Rows from block 5 of the encoder, named by matrix and row number. Each number is 128 + 24 x the weight over its row's rms, rounded and kept within 0 to 255. All counts start at 0. After the name is the row's rms in percent of the matrix's.
# conv: 3x3 conv (encoder.blocks.5.conv.weight, 192x192x3x3), inputs 160-179, a 3x3 kernel for each
conv.81 093 [141 169 159 144 149 149 158 155 101 131  88 106  91 116 127  90 110 134 161 140 126 126 147 132 137 152 112 155 152 150 122 122 139 131 124 131 119  95  97 103 118 103 145 136 100 139 105 143 122 145 139  82 120 161 119 104 206 125 132 133 124 103 114 121 137 145 104 118 133 149 132 125 158 126 111 152  97 100 136  97 118 136 108 147 116 153 149 127 120 152 106 124 113 151 111 139 141 140 113 105 109 110 103 107 126 105 123 131 146 168 142 102 139 158  82 113 124 122 140 143 131 109 156 138 119  87 145 156  96 139 115 110 125 131 133  74  94 171 126  72 118 119 162 142  84 139 133 114 122 135 138 141  98 133 112 103 144  96 117 174 132 171 110  67 140 162  90 128 102 187 187 127  76 122 143 175 174 123 123 107]
conv.82 096 [118 102 124  79 115 176  60  91 118 131 115  98 148 150 111 117 116 149 124 103 119 106 100 151 159 160 123  99 128 127 115 108 137 125 110 120 154  90 104 106 126 105  97 111 131 149 146 132 186 102 137 139 117 138 186 101 131 142  89 141 165 128 141 156 165 127 166 111 149 163 112 121 119 119 152 111 121 159 105 106 112 126 123 145 136 155 148 120 137 143 123 123 104 140 112 140  90  85 124 151  53 112 151  68 103 112  98 143 133 139 137 114 125 109 104 146 122  93 130 137 159 121 180 136 123 144 119 156 149 144 157 111 144 163 128 115 108 128  85 183 140  76 109 110  62 120 124 102 127  92 109  71 126 150 154 141 104 117 142 109 169 164 137 110 175 176 118 157 156 128 130 133 103 126 151 126 152 138 119 144]
conv.83 101 [140 112 109 123 114 109 119 167 132 138 173 158 146 148 148  95 106 130 126 115 132 112 104 110 154 128 141 171 110 132  91 100 124 122 122 112 153 122 123 121 135  92 165 108 125 117 164 160 149 146 161 149 151 126 105 161  92 143 107 145 145 135 140 151 167 135 111 114 115 120  90 133 162 109 146 132  88 153 106 117 137 136 120 141 129  95 128 101 125 147 113 140 123 131 112 107 119 123 167 131 126 137 119 125 110 107 145 143 142 134 147 113 130 108 119 126 130 166 142 128 130 122 134 119 120 114 103 142 140 149 124 116 139 129 164 130 120 139 168 139 130 145  89  97 144 109 147 142 136 187 146 152 157 130 136 136 109 107 127  97 122 101 138  96 193 127 133 162 128 108 154 145 155 133 139 111 110 129  93 114]
conv.84 101 [142 151 116 147 175 120 173 161 129 110 121 188 132 110 127 112 130 140 146 134 120 116  83  77 136 156 116 145 147 141 123 112 152 125 114 144 149 163 112 130 162 119 136 114 143 100  96 120 166 127 104 140 118  92 134 132 115 114 107 152 147 132 108 104 117 143  96 128 121 137 126 141 115 114 120 138 133 102  93 116 115 122 148 150  97 116 150 144  93 123 117 105 137 149 122 147 117  85  81 152 143 109 102 126 161 112 127 110 126 158 171 103 115 114 115 114 131 109 138 158 116 117 122 134 113 135 114  88 105 136 138 153 139 156 106 157 125 108 101 111 127 131 128 102 104 127 122 148 138 168 157 136 109 112 165  91  92 131 136 123 119 120 131 118 146 146 124 116 117 135 148 131 102 126 107 151  90 107 115 138]
conv.85 096 [153 170 125 118 113 106 136 141 148 126 127  73 121 132 139 131 118 112 112 145 119 124 133 113 166 155 110 113 140 164 109 125 128 141 139 146 160 101 157 119 153 148 141 156 160 105 175 110 129 116 101 130 146  88  88  69 140 103 126 142 102 123 160 108  98 141 110 107 145 142 156 116 100 127 102 144 141 117 123 126 132 112  84 104 131 116 135 121 157 122 169 133 117 156 121 142 142 119 145 104 175 105  94 124 116 114  81 114 136 154 144 125 141 137 143 124 138 138 162 145 138 155 111 112 113 124 142 138 112 145 149 117 120 115 134 100 129  93 133 135  83  95 122 116 156 139 150 158 131  93 194 122 136 126 140 140 147 141 134 130 113 120 141 146 101 119 162 135 121 150 147 149  97 135 139 138  92 122 158 136]
conv.86 114 [126 148 145 124 134 176 155 138 125 153 189 164 135 159 185 124 126 168 132 131 140 123 149 158 123 108 105 133 102 100 146 135 122 131 155 159 148 126  99 135 121 135 169 153 152 152 174 165 110 128 154 151 123 108 152 132 104 159 172 121 128 150 146 125 129 114 111 145 122  99 120 145 117 113 131  72  67  99 102 114 146 152 235 159  87 178 220 128 116 154 109 107  97 139 122  98 135 136 138 143 121 150  88 136 147 112 123 122 119 141 133 120 127 128 114  96 103 171 147 103  96 111 123 148 136 136 127 164 126 117 113  83 123 134 124 123 143 137 126 121 101 117 140 130 106 123 134 145 138 150 107 126 125 148 125 108 164 141 117 168 158 156 130 115 111 141 133 128 102 101 130 127 143 149 126 164 177 165 164 131]
conv.87 104 [ 80 107 105 115 155  95 140 169 160 149 129 126 139 152 108 145 163 143 138 123 141 165 118 106 132 144 157 159 161 141 187 109 129 156 105 133 100 142 102  94 131 105 126 146 106 120 100 100 112 138 125 127 107  99 107  93 129 163  77 145 128 128 111 111 136 135 118 116 157 123 135 167 149 109 119 112 121 134 135 105 137 137 127 101 131 142 144  90 156 218 121 110 101 128 134 109 112  94  98 147 167 134  88 168 121  72 153 184 165 137 116 132  92 159 100 114 138  87 126 116 118 135 131 103 129 127 138 144 131 145 125  96 102 127 157 146 134 154 149 145 103 137 170 137 119 124 165 114 160 106 107 129  99 131 144 126 105 136 105 133 175 152 102 126 134 125 120 102 124 153 148 112 108  96 112  95 118 139 109 111]
conv.88 095 [119 124 136 161 177 196  93 113 140  90  90  95 138 133 109 116 122 120 118 139 114  90 115  98 140 137 122  99 113 121 116 111 124  89 124 107 146 106 146 100 119 123 107 136 106  90 102  95 107 177 158  96 148 155 145 135 142 110 130 116 125 108 108 149 115 135 140 153 118 100  89 120 109 117 108 105 126  99 112 104  91 123 136 140 129 129 106 151 108 115 110  97 105 131 124 145 161 133 133 134 131 115 121 136 123 117 117 125 107 121 107 123 118 129 123 127 156 123 148 138 134 125 136 129 131 134 137 136 157 102 113 140  97 161 119 175 205 140 255 246 154 205 176 108 118 143 111 119 102 109 146 159 154 110 101 126 112  99 121 113  89 107 141 109 122 120 156 110 106 196 121 121 144 147 117 142 127 120 105  95]
conv.89 101 [133 135 156 157 141 126  89  94 115 135 143 117 106  99  99  99 111 128 139 114 130 121 124 137 107 149 136 129 121 140 132 117 128 103 111 129 150 145 123 116 103 118  99 120 146 154 177 109 162 167 169  75  68 118 141 138 132 137 134 135 118 128 137 122 161 183 133 172 159 150 112 135 130 151 173 116 141 152  96 104 120  94 123 106 157 148 102 174 152 123 137 119 123 149 133 149 154 135 130 180 141 161 144 110 170 145 115 145  95 106 155 119 140 166 129 119 134  99 113 146 143 103 143 125 116 137 108  94 108  93 185 139 126 170 126 208 128 112 212 155 144 190 153 129 119 107 107 124 136 106 174 165 143 123 119 155 122 104 117 134 126 131 104 177 155 141 117  96 154 102 127 138 141 138  79  97 125  96 139 137]
conv.90 097 [115 108 143 147 150 100  83 145 100 148 117 140 150 120  96 128 133 150 126 163 137 102 118 127 134 157 157 111 125 119 129 145 108 100 100 101 146 117  95 109 169 101 162  82 126 166 131 116 179 158 106 156 115  78 126 125 128 128 122 133 148 118 134  87 143 143 117 133 101 104 133 108  99 108 136 123 122 129 163  96 125 107 157 142  99 130 139 111 132 121 134 146 134 151 152 137 120 130 130 122 171 122 117 137 115 133 116 133  95 121 142 116 112 142 111 111 135 163  94 114 160 138 143 108 173 121 141 139 162 170  90 148 135 152 145 146 132 104 235  45 141 172  43 149  89 145 146 123 139 125  86  95  94 122 110 122 122 112 123 129  88 121 137 131 152 177 124 112 103 116 167 130 136 136 116 176  75 172 119 106]
conv.91 093 [123 125 122  99  97  83  96 122  96 111 130 157 136 152 123 149 166  99 146 127 124 140 156 175 148 134 171  93 124 118 125 128 129 109 118  81 107  99 145 156 128 132 127 105 133 139 116 146 186 127 157 109  94 121 154 111 153 152 130 122 125  96 132 163 202 108 140 166 132 123 116  91 138 136  84 142 119 117  87 116 110 118 118 133 191 175 129 141 190 169 151 131 135 136  93 162 122 108 121 128 166 128 143 185 113 120 168  76  78 107 141 130 106 129  91 118 111 107 108 112 142 137  97 123 134 132 149 172 117 155 148 153 131 116 140 127 130 118 104 178 100  58 223 172 107  85 134 162 162 128 120 131 127 112 160 117 117  96 126 133 134 107 130 151 147 139 112 117 155 135 138 104 134 121 149 103 121 169 168 158]
conv.92 097 [122 120 125 129 162 173 151 185 167 113 149 125  83 133 113 120 111 102 135 132 121 126 106  97 144 131 115 119 132 102 129 105  80 135  97 131  99 145 140 147 230 124 129 155 109 100  80 134 148 108 127 147 169 163 123 111 120 146 114 137 123 109 144 123  88  98 151  85 139 149 113 112 156 106 123 130 106  99 179 106 128 104  67 133  95 138 107 158 152 124 112 127 136 151  92 127 155  97 123  87 229 129 143 209  99 151 145 117 146 121 138 123  96 114 142 126 125 132 117 132 139  79 154 141 111 135 130 131 132 123 113 161 142 137 149 188 148 128 183 114 105 147 121  87 142 144 123 163 121  99 140 133  98 143  79 142 135 110 168 128 100 138 120 113 124 177 142 134  93 145 122 186 109 124 180 118 117 123 130 134]
conv.93 100 [134 137 138 138 146 134 110 104 112 119  86 152 126 141 160 134 140 123 138 145 136  86 100 124 117 129  97 141 136 113 137 138 113 146 114 117 137 111  95 123 102 116 146 147 183 144 111 134 137 104 137 128 149 112 123 113 139 145  83 148 125  89 101 137 170 138 117 150 122 159 129  87 107  73 155  96 142 132  49 140  84 127 107 175 140 149 124 111 131 110 133 161 165  97 115 174  96 103  62 115 141 140 126 155 110  98 116 135 102 138 126 143 149 124 136  88  97 136 117 127 131 159 104 134 129 120 144 112 125 112  98 142 128 157 166 131 132 126 132 166 120 125 168 131 135 117 141 123 100 127 150 140 145  69 105 113  93 119 123 124 118 121 139 136 143 136  79 138  87 136 111 121 153 112 133 167 112 118 118 132]
conv.94 104 [106 127  97 107 125  92 122 145 113  89 141  95 131 131 145 114 126 141 118 152 137 152 177 129 107 129 114 133 120 113 135 133 154  97 110 116 156 170  95  87 123 112 139 126 103 158 144 171 154  87 131 136 126 165 106 107 169 103 151 153 107 146 147 141 115 157 144 149 183 118 145 106 113 112 121 155 152 139 129 136 144  60 119 173 115 103 163 135 160 136 116 126 137 169 146 138 115 120 153 129 138 104 108 129  89 149 163 110 128 133 150 131 124 131 114 134 125 108 162 122  96 119 123 115 138 133 139 120 183 112 134 139 124 118  99 110 127  99  96 115  85 144 101 104 141 173  68 137 121 137 146 111 122 140 137 147 111  99 104 118 115 105 167 137 125 109 159 137 104  88 137 107  91 110 107 103 125 146 143 120]
conv.95 099 [106 100 117 126 113 117 153 141 150 132 162 156 101 106  76 128 132 126 119 148 175 115  88 103 155 136 147 163 143 130 152 181 160 151 149 133 103 138 119 146 123 154 128  86 148 122 112 140 104 104  69 132 152 124 127 135 121 114 139 141 148 160 103 132 129 132 129 151 106 141 162 129  91 113 152 123  79 127 155 149 154 113  93 111  90  90  70 154 255 197 142 126 167  82  83  96 117 137 157 125 123 145 110  88  84 167 176 157 153 132 148 117 120 113 134 169 146 143 155 172 103 105 136 132 145  95 135 122 135 121 134 125 134 142 143 112 113 106 143 137 110 130 142 107 145 151 134 137 148 151  91  97  81 104 113 173 144 106 129 135 118 113 109  94 112 127 145 113 129 127 111  95 127 119 102 137 133 110 129 148]
conv.96 096 [140 146 130 123  89 118 153 148 150 145 146 114 117 105 121 117 133 110  83  93 111 134 112  68 157 197 104 146 118 153 106 122 116  95  86  70 124 108 156 122 140  94 150 185 127 114  97 141 147 158  88 128 146 130 135 138 127 145 120 108 145 106 163 109 115 163 114 124 131 159 153 116 163  94 128 148  87 124 180 141 135  91 110 125 150 122 128 117 114  90 173 135  90 103  97 157 106  93 114  76 159 153 157 154 155 159 135 105 160 147 129 141 130 136 111 128 136 143 105 119 128 117 131 157 128 154 137 101 107 108 133 125 111 221 119 136 150 146 159 101 151 109 137 137 116 127 129 212 125 142 126 150 129 122 122 128  94 129 119  92 133 161 116 103 103 150 102 105 132 149 112 153 142 119 135 130 118 155 151 126]
conv.97 101 [142 104 111 159 157 157 189 179 190 126 122 122 130 130  83 103 127 154 140 128 135 137 139 139 145 144 141 124 136 126 106  97 112 112 112 122 151 130 157 113 112 121 137 163 141 121 109  84 107 105 115 126 164 157 120 118 107 140 104 152 113 123 134 135 148 150 135 134 179 125 131 154 144 124 126 140 116 142 103 109 138  98 102  77 110 142  86 124  62 155 122 160 215 132 119  86 135 113 161 148 121 120 144 145 142 106 141 160 115 100 117 107 150 118 126 132 118 123  95  95 142 113 146 152 158 132 117 151 154 120 115 103 127 116 111 111 107 155 131 130 141  99 116  89 117 102 176 132 129 114 124 116 111 124  79 111  95 134 127 113 149 145  81  95 112 147 137 109 130 116 104 135 134 115  92  98 113 132 166 157]
conv.98 100 [127 153 139 129 143 149 153 134 145 133 101 145 111 160 147 121  92 127 120 112 115 111 140  82 103 190  94 121 121 112 125 129 130 117 107 109  77 167 120  93  86 112 133 128 135 144 109 107 114  84 104 151 114 122 113 138 105 132 138 162 114 122 140 159 182 120 120 187 146  95  78 125 129 123 168 117 135 157 112 130 140 149 138  99 147 150 138 117  96 106  92 107 132 115 132 132  94  84 118 151 114  99 120 112 135 113 138 103 125 135 112 139 117 151 127 121 139  90 157 160  87 108 133 167  76 133  87 139 169  88 135 117 129 155  78 124 129 153 119 119 198 104 130 177 100 127  90 106  95 119 138 101 109  91 105 151 119  97 144 129 138 128 159 149 159  81  62 152 103  72 170 109 118 118 115 115 159 149 141  90]
conv.99 102 [139 113 151 151 159 125 104 138 141 154 165 162 194 130 142 141 140 119 131 134 124 138 163 149 140 116 107 107 118 104 125 135 138 140 145 149 145 106 153 118 147 119 131 150 134  42 150 128 159 104 140 135 144 139 132 155 149 135 137 170 124 118 132 136 153 152 103 148 130 135  89 136  94 133 117 128 114 118 162 141 154 135 166 175 162 173 142 126 154 143 133 144 134 117 129 119 105  98 118 129 138 115 125 125 133 105 159 140  93 113 102 125 113 123 110 129 129 125 118 109 138 149 139 162 129 128 115 121 156 148 162 161 149 140  86 153 117  83 166 132 162 151  93 104 124 162  75 111 130 123 133 137 156 151 133 133 128 145 147 118 126 155  99 122 135 108 149 139 133 102 140 129 133 119 133 114 139 152 188 172]
conv.100 103 [101  79 114 138 116 109 142 129 128 111  80 108 135 127 126 123 108 117  95 122 128 111 134 145 100 118 148 165 113 108 166 102 130 146 160 140 131 154 128  80 123 109 113 134 140 149 113 130 146 142 150 133 138 159  91 172 129  88 140  90 124 155 157 128 156 105 158 168 108 135 137 145 131  81 130 125  98 143 101 107 108 105 116 122 155 167 130 141 133 134  76 134 121 125 159 108 108 124 137 123  43 140 163  79 118 143  69 118 159 124 110 153 120  79 165 116 106 122 171 109 134 106 143 150 170 109 111 106 135 162 137 114 122 114 128  99 141 146 123 145 174 147 145 154 122 107 124 137 114 113 121 131 130  73  53   0 105  93  14 124  79  58 149 112 115 134 102 172 127 115 124 137 137 124 112 144 116 115 100 124]
conv.101 100 [145 102 137 117 108 119 132 101 145 163 118 141 123 114 127 140 103 171 119 100 125 101 135 122 102 108 132 125 140 137 121 137 156 115 143 132 142 116 155 141 102 146 149 107 161 129 119 100 154 123 112 112 138 111 154 132 118 105  97 148 165 153 100 147 208 124 138 164 115 202 129 157 126 103 104 117 167 136 133 126 146 168 126 157 141 106  81 103 110 143 128 152 138  90  98  73 124 108 149 172  62 135 119 106 148 138  66 229 149 150 150 135 147 154 160 143 137 125 105 125 152 116 152 114 116 158 127 112 125 153  82 131 165  87 142 104 159 121 126 155 110 175 134 117 139 107 168 127 109 151 141 129 148 141 143 158 172 123 148 145 119 138 143 137 100 144  91 132 110 190 134 144 145 113 133 168 156 166 119  97]
conv.102 100 [140  98 108 127  94 114 154  95 107 155 129 106 114 143  98 116 136 119 161 157 162 140 121  94 115 141 133 129 138 131 111 147 140 102 105 122 113  84 110 147 127 132 106 128 101 140 117 127 130 124 125 135 115 163 107 163 111 116 142 152 144 133 148 121 132 145 134 117 127 160 179 150 102 109  97 139 163 101 118 159 135 102 122 170 107 134 139 172 149 148  86 146 102 113 140 135 104 130 148 123 147 122 123 141 113 133 154 102 108 130 119 111 126 120 117 120 139 148 147  98 118 123 166 131 116 152 141 120 129 132 142 135 137 126 127 145 141 159 131  91 145 133 137  92 114 111 103 121 136 140 122 157 120 119 172 150  95 168 100 101 133 123 129 140 128 155 113 201 125 142  91  98  96 105 195 143 111 117 103 133]
conv.103 095 [160 101 121 152 141 131 127 127 139 148 108  84 144 140 147  98 114 118 111 101  86 126 119  84 122 156 141 113 120  98 146 136 123 139 119  81 159 194 154 126 120 124 138 138 120 128 127 120 139 139  86 119  95 181  85 106 107 123 176  74 100 110 113 128 164 118 179 182 124 159 149 146 137 135 137 133 150 129 122 130 128 138 109  59 154 164 126 105 122 121 140 132 163 126 130 118 152 131 116 154 129 109 168 161 119 111 136 156 109  85  96 165 129 128 146 123 126 118 139 149 153 147 154 118 125 108 127 129 114 120 123 119 123 124  83 185 153 129 141  73 134 104  62 135 132 154 109 138 114 125 134 102 120 102 106 173 107 115 151 121 141 123 145 131 148 137 147 120 161 143 151 130 121 123  90  87 126 116 135 162]
conv.104 102 [112 116 133 138 140 146 128 150 144 135 144 110 136 170  90 119 147 118 122 133 112 119 149 124 116 124 127 170 171 158 113 116 168 141 130 135 157 103 135 109  91  92 147 107 108 128  92 106 134 134 164 112  93 137 103 172 133 120 102 146 140 112 110  82 153 105 132 131 119 111 118 135 160 140 144 111 190 105 128 115 104 140  97  93 149 132 140 115 138 211 117 130  88 129 121 110 133 132 155 129 123 123 139 198 152 117 113 157 163 144 131  99 124 114 121 131 147 130 148 121 130  77  98 159 107 126  94 134 105 126 144 112  95 130 133  79  58 107 120 160 162 137 158 155 118 166 138 137 127 128 146 144 128 124 114  96 109 158 141 125  92 124 106 114 170 142 100 142 150 144 139 149 132 125 120 152 140 122 111  91]
conv.105 114 [140 191 128 128 177 161 146 134 191 101 174 163  99 162 165  89 145 161 125 117 129 143 102 126 138 108 128 126 174 136 118 168 132 128 161 132 109 126  49 134 149  73 138 130  80 135 130 120 131 140 138 116 147 125 106  80 151 131 102 121 131 101 108  71  47  34 106  25   4  97   9   2 126 156 159 125 193 174 124 195 180 139 118 122 141 123 124 122 128 153 121 135 126 124 140 135 123 146 144 155  96 141 107 117 171 109 126 145 115 129 118 111 120 108 127 114 112 113 139 145 115 153 147 123 117 149 119 147 134 144 142 140 139 118 136 126 106  97 134 132  96 127 118 118 116 122  99  95 112 105 108 110 102 116 139 119 128 130 104 131 112  95 115 122 127 125 151 123 137 151 117 132 124 141 138 124 109 154 133 108]
conv.106 107 [137 133 146 135 108 139 115 111  98 104  87 110  90 120 147  85 127 136 133 109 104 146 167 163 112 128 131 129 113 108 132 125 128 148 138 162 143 130 145 127 116 164 111 130 147 121 144 129 130 171 154 106 102  97 121 125 104 146 148 131 135 103 132  84 142 168 102 169 129 111 143 115 105 132 161  91 113 139 123 125 148 129 136  84 173 154 108 117 102 128 113 139 117 133 153 139 175 156 152  94 140 158 113 114 141 122 121 138 126 128  98 120 120 122 120 130 122 101  94 132 111  93 132 133 116 168 139 136 155 133 153 177 139 152 139  93 105 145 124  87 161 138  88 172 116 103 128 118 139 169 104 114 160 120 125 117 114 173 126 138 158 130 125 147 151 121 129 120 150  94  79 143 165 141 131 111  88  82 133 126]
conv.107 098 [126 144 159 124 137 132  95 132 106 139 121  84 138 168 114 134 140 102  95 102  91 133 112 122 145 130 178 125 119 171 122 139 117 138 116 141 146 169 180 139 148 136 126 178  93 110 145 149 111 116 190 140 138  81 150 125 141 150 122 152 126 164 112 135 154 163 119 115 130  64  71 131 131 145 109 115 105 130 158 150 110 169 156 143 153 144 162 106 115 114  98  98  85 123 131 134 107 130  86 158 146 124  88 239 100 108 206 129 124 156 139 119 129 106 115 121  93 155 141 111 129 125 104 162 155  99 135 116 104 132 106 107 106 100 121 127  71 128 135  77 103 116  71 136 128 178 154  88 249 125 113 172 144 101 145 118 139 132  94 110 143 114 139 126 135 120 132 164 113 109 135 150 147 148 137 124  85 152 114  87]
conv.108 103 [120 115 124 150 128 141 148 123 116 115  97 124 115  88 107 122 129 155 144 148 141 117  93 104 130 130 120 129 136 158 136 127 180 101 101 118 115 182 153 141 142 118 153 147 135 142 132 132 129  88 126 114 149 145 112 126 141 120 145 162 164 135 112 140 159 158 136 142 138 133 137 125 126  95 119  85  98 134 133 175 188 181 136  96 142 120  66  95 190 206 146 139 157 117 111  99 109 124 153 140  94 107 132 111 107 128 126 114 127 125 128 119 121 143 136 125 156 110 110 153 159 172 142 134 146 177 105 101 100 133 130 132 135 124 107 147 118 144 145 121 137 110  86 152 132 127 121 134 112 121 129 136 163 117 121 153 105 137 164 133 106 150 111 136 138 121 100 123 131 127 121 140 118 125 142 125 142 127 138 144]
conv.109 096 [103 127 133 128  97 133 145 131 136  93 127 114 146 142 108 115 129 149 126  97  88  86 117 123 107  91  80 118 120 150 139 124 120 109 101  78 178 114 103 103  90 154 127 126 124 145 134  81 110 113 113 131 170 139 119 113 115 146 181 127  93 116 102  88 130 158 128 125 129 118 117 163 157 141 143 119 104 134 154 123 150 172 160 144 127 167 110 132 160  95 151 144 156 121 140 122 101  92 135  95 154 112 119 121 164 159 102 144 143 134 148 102 115 159 124 144 139 100 121 175 147 130 166 137 137 120  90  92 102 124 118 149 129 105 132 135 143 120  92 112 149 101 157 138  93 134 140 133 153 135 139 154 150 128 129 165 111  60  78 139 111 109 112 138 130  69 126 132 126 124 116 149 114 100  95 118 119 118 125 143]
conv.110 098 [155 180 164 122 131 138  90  97 110 126 110 132 139  95 120 135 102  98 125 145 133 122  98 138 130 142 179 123 121 115 114 131 128 126 116 131 116 105 118 114 124 124 129 140 107 145 144 189 106  77 109 117 104 132 147 173 112 138 155 105 119 114  91 157 113 131 168 111 123  56 137 115 110 160  94 138 163 105 138 103 138 155 164  92 133 140 119 163 109 129 141 162 136 116 145 112 118 123 135 102 164 141 148 156 128 165 122 135 170 101 119 153  96 123  99 115 157 119 145 149 121  95 105 124 125 102 113 127 187 138 141 121 135 143 118 157 127 153 148  91  94 156 109 108 122  99 136 134 101 125 139 122 135 160 121 126 134 125 132  96 110 157 128 134 116 135  86  72 125  81 128 155  94  99  62 103 143 139 131 140]
conv.111 112 [128 159 129 140 147 103 146 129 148 103  76 112 133 139 125 133 109 139  98  98  98 146 144 145 133 116 113 137 169 153 149 142 139 128 137 141 124 111 115 107 104 104 150 129 144  66  86  93 131 137  92 122 134 141  92 182 174 169 128 111 142 183 125 145 160 150 140 147 135 138 158  96 126 141 131 129 195 111  92 131 112 118 105 119 132 255 133 134 160 141 129  88 112 103 121 101 120 125 148 142 154 117 149 185 129 143 174 157 113 129 128 109 117 128 143 120 143 155 143 144 114 130 135 118 132 138 119 127 143 127 138 149 132 123 117  86 111 111 135 139 116 112  90 112 113 117 128 113 118 112 144 136 146 134 130 122 128 108 121 157 119 148 157 114 107 118 127 113 107 146 118 124 132 127 118 131 143 139 127 130]
conv.112 101 [125 124 110 141 112 119 186 152 144 137 117 152 135 114 171 152 103 146 136 117 128 102 103 107 117 104 107 155 154 135 133 230 126 104 174 135 123  79 127 124 113 103 112  86 131 113 137 168 120 127 159 149 125 119 168  94 133 183  73 173  87  92 129 158 104 125 114  79 166 142 122 124  99 142  62 103 150  43 161 162 123 113 167 193 142 122 134 133 166 142 139  80  86  91  80 149 124 165 118  69 160 141 105 147  92 116 143 135 109 154 107 151 117 117 142 127 117  93 126 148  91 136 132 146 122 138 130 119 162 102 114 143 134 127 133 128 187 131 124 152 134 115 124 118 121  98 119  92 112 114 105 136 120 120 144  91 117  55  51 146  80  86 144 137 155 139  94 106 156 112 112 128 122  90 118  90 120 120 122 122]
conv.113 099 [154 134 136 141 138 106  89 103  86  99 109 119 124 127 140 138 125 143 116 115 127 152 168 150 172 156 197 128 115 129 115 125 139 140 136 136 116 174 133  96 145 139  97 111 108 140 114 129 139 127 140 165 110 119 154 123 111 154 128 132 145 118 121 127 119 103 131 139 108 138 123 104 114  79  98 139 118 153 150 160 147 129 142 110 134 112 143 108 126  90 124 112  98 121  93 114 110 115  96  89  85 118 113 104 126 118 100 132 129 124 129 141 126 170 131 134 159 171 130 154 145 131 145 111  92 102 125 120 131 131 133 131 118 121 122  84  74 116 110  86 124  86  81  98 104 120  83 105 129  99 124 118 111 119 166 184 123 145 187 112 123 150 125 121 133 157 114 118 139 122  92 141 136 127 127 128 154 115 109 123]
conv.114 099 [117 104 120 153 135 121 139 134 126 109 136  90 115 138  97 138 161 128 173 150 155 122 106 105 162 121 102 129  95 112 148 156  97 129 138  95 142 143 115 107 167 154 125 105 127 133 104 148 132 110 124 163 128  93  98  72 166 136 180 140 138 120 126 129 103 111  99  84 105 114 101 123 134 140 179 115 169 138 119 156 120  81  68 100  73  89 239 206 216 156 102 130 115 128 117 175 111 128 124 121 162 138  98 199  97 126 168 127  97 134 125 112 139 139 130 133 136 119 154 128 103 158 110  99 107 120 127 140 127 111 135 141 104 156 147 147 151 154  97 162 138  81 120 120 111 197 121 129 141 100 124 151 162  66 187 158  88 157 135  97 138 131 152 119 138 131 103 141 137 118 142 135 116 121 107 141  99 137  99 123]
conv.115 092 [108 118 129 133 103 119 144 109  89 138  92  98 134 104 102 164 133 153  89 133  98 121 173 159 119 126 128 113 121 122 119 123  94  95 117 120 122 147 137 127 147 193 144 110 134  85 131 122 116 125  92 129  92  94  71 148 119 143 116 118 173 118 121 144 122 122 135 116 125 119 132 126  74 118  93 116 115 125 137 127 158 138 113 100 151 152 106 173 123 110 106 118 132 141 121 124 159  91 120 164 143 130 129 121 132 144 116 159 122 107 142 126 120 141 126 104 118 139 145 105 159 106 146 159 123 146 145 114 145 129 149 148 136 136 116 131 142 179 125  87 164 127 117 166 124 141 149 139 103 172 135 105 182 106 103 145  93  94 137 150 140 146 127  98 126 176  90 135 177  88 103 105 131 104 133 165 132 123 126 155]
conv.116 095 [129 105 119 167 161 142 158 142 137 104 144 126 150 149 126 144 122  94 104 108 165 145 166 143 122 110 112 146 131  97 110 145  93 107 140 140 134  90 145 168  87 152 114 134 144 104 115 140 179 111 111 163 142 137 122 117 155 117 136 146 136 132 174 118  85 162 121 150 147 137 140 120 151 142 124 130 179 116 124 195 108  87 106  83 138 154 136  89  87 127 127 120 123 124 135 162 134 128 155 134 143  96 137 162 109 122 163 121 110 103  76 127 158 145 142 120 154 100 117  60 127 165 154 108  95 134 138 129 136 147 129 107 122 136  98 128 140 107 102 156  85 130 140  97 146 131 124 118 118 125 145 144 129 194 110 108 167 209 136 102 112 143 136 167 162 147 110 148 120 140 132 105 110 139  79 106 146 134 146 154]
conv.117 096 [122 153 122 134 130 147 107 140 160  99  99 116 135 118 159  67 133 106 166 138 137 103 154 136 127 149 127 100 102 159 142 127 146 133 138 127 148 125 127 134 133 130 130 132 106 134 138 125 141 161 135  91  78 156 103 151 116 110 124 122 159 129 126 103 120 141 126  93 136 171 141 141 111 144 165 120 129 120 128 122 156 105 101 147 145 127 188 150 100  82 116  84  89 125 144 111 174 143 156 142 124 132 165 131  98 146 102 148 110 102 122 165 120 146 114  95 136  68 135 126 150 178 167  99 122 121 120 131 128 161 143 108 130 138 156 126 148 106 145 136  97 183 169 165 125  95  96 125 141 111 119  99 110 152 168 146 154 133 156 115 148 154 110 130 129 142 155 137 114 116 118 129 157 135 133  90 126 104 141 143]
conv.118 099 [134 140 119 143 141 151 167 124 101 131 114 138 145 177 102 100 189 119 128 169 146 137 136 169  82 106 107  89 133 112 137 124 117 186 103 137 128 115 111 116 120 141 129 127 131  92 114 119 123 127 116 145 145 172 128 131 134 129  85 125 132 171  86 200 118  92 161 113 123 122 138 132 140 199 123 100 154 128  73  98 110 107  67  89 133 152  83 133 104 138 111  82 118 110 158 171 142 155 122 107  95 138 133 148 145 126 179 100 132 105 120 170 121 117 187 112 133 132 135 140 132 149 157  70 150 158 149 128 123 101 120 133 141 132 141 128 111 122 115 128 117 119 165 131 127 113 147 103 135 138 116 109  68 156  63 119 135  70 129 142  67 132 116 114 148 130 154 141 112 113  95 155 124 115 139 135 171 126 129 132]
conv.119 095 [113 132 112 164 143 135 100 118 117 132 135 126 149 104 145 143 101 127 126  90 139 168 111 103  99 135 113 155 110 136 124 114 119 136 118 116  96 130 119 151 132 123 130 141 106 117 108 132  79 180 125 108 124 129 160  85 107  83 138 120 158 149 101 125  84 125 103 127 121 125 112 135 136 109 160 128 138 107 124 161 145  98 119  82 148 113 108  78 145 108  79  93  81  89 145  87 133 122  73  48 127 181 142 124 110 146 104  96 113 135 125 126 157 142 112 112 142 135 164 135 118 141 121 109 116 124 125 110 125 143 148 140 115 127 127  74 148  93  88 117 111  89  82 117 132 107 108 118 124 123 110 162  90  88 104 119  95 103 121 126 122 157 179 126  69 136 112 119 132 124 121 117 126 106 132 146 168 134 112 121]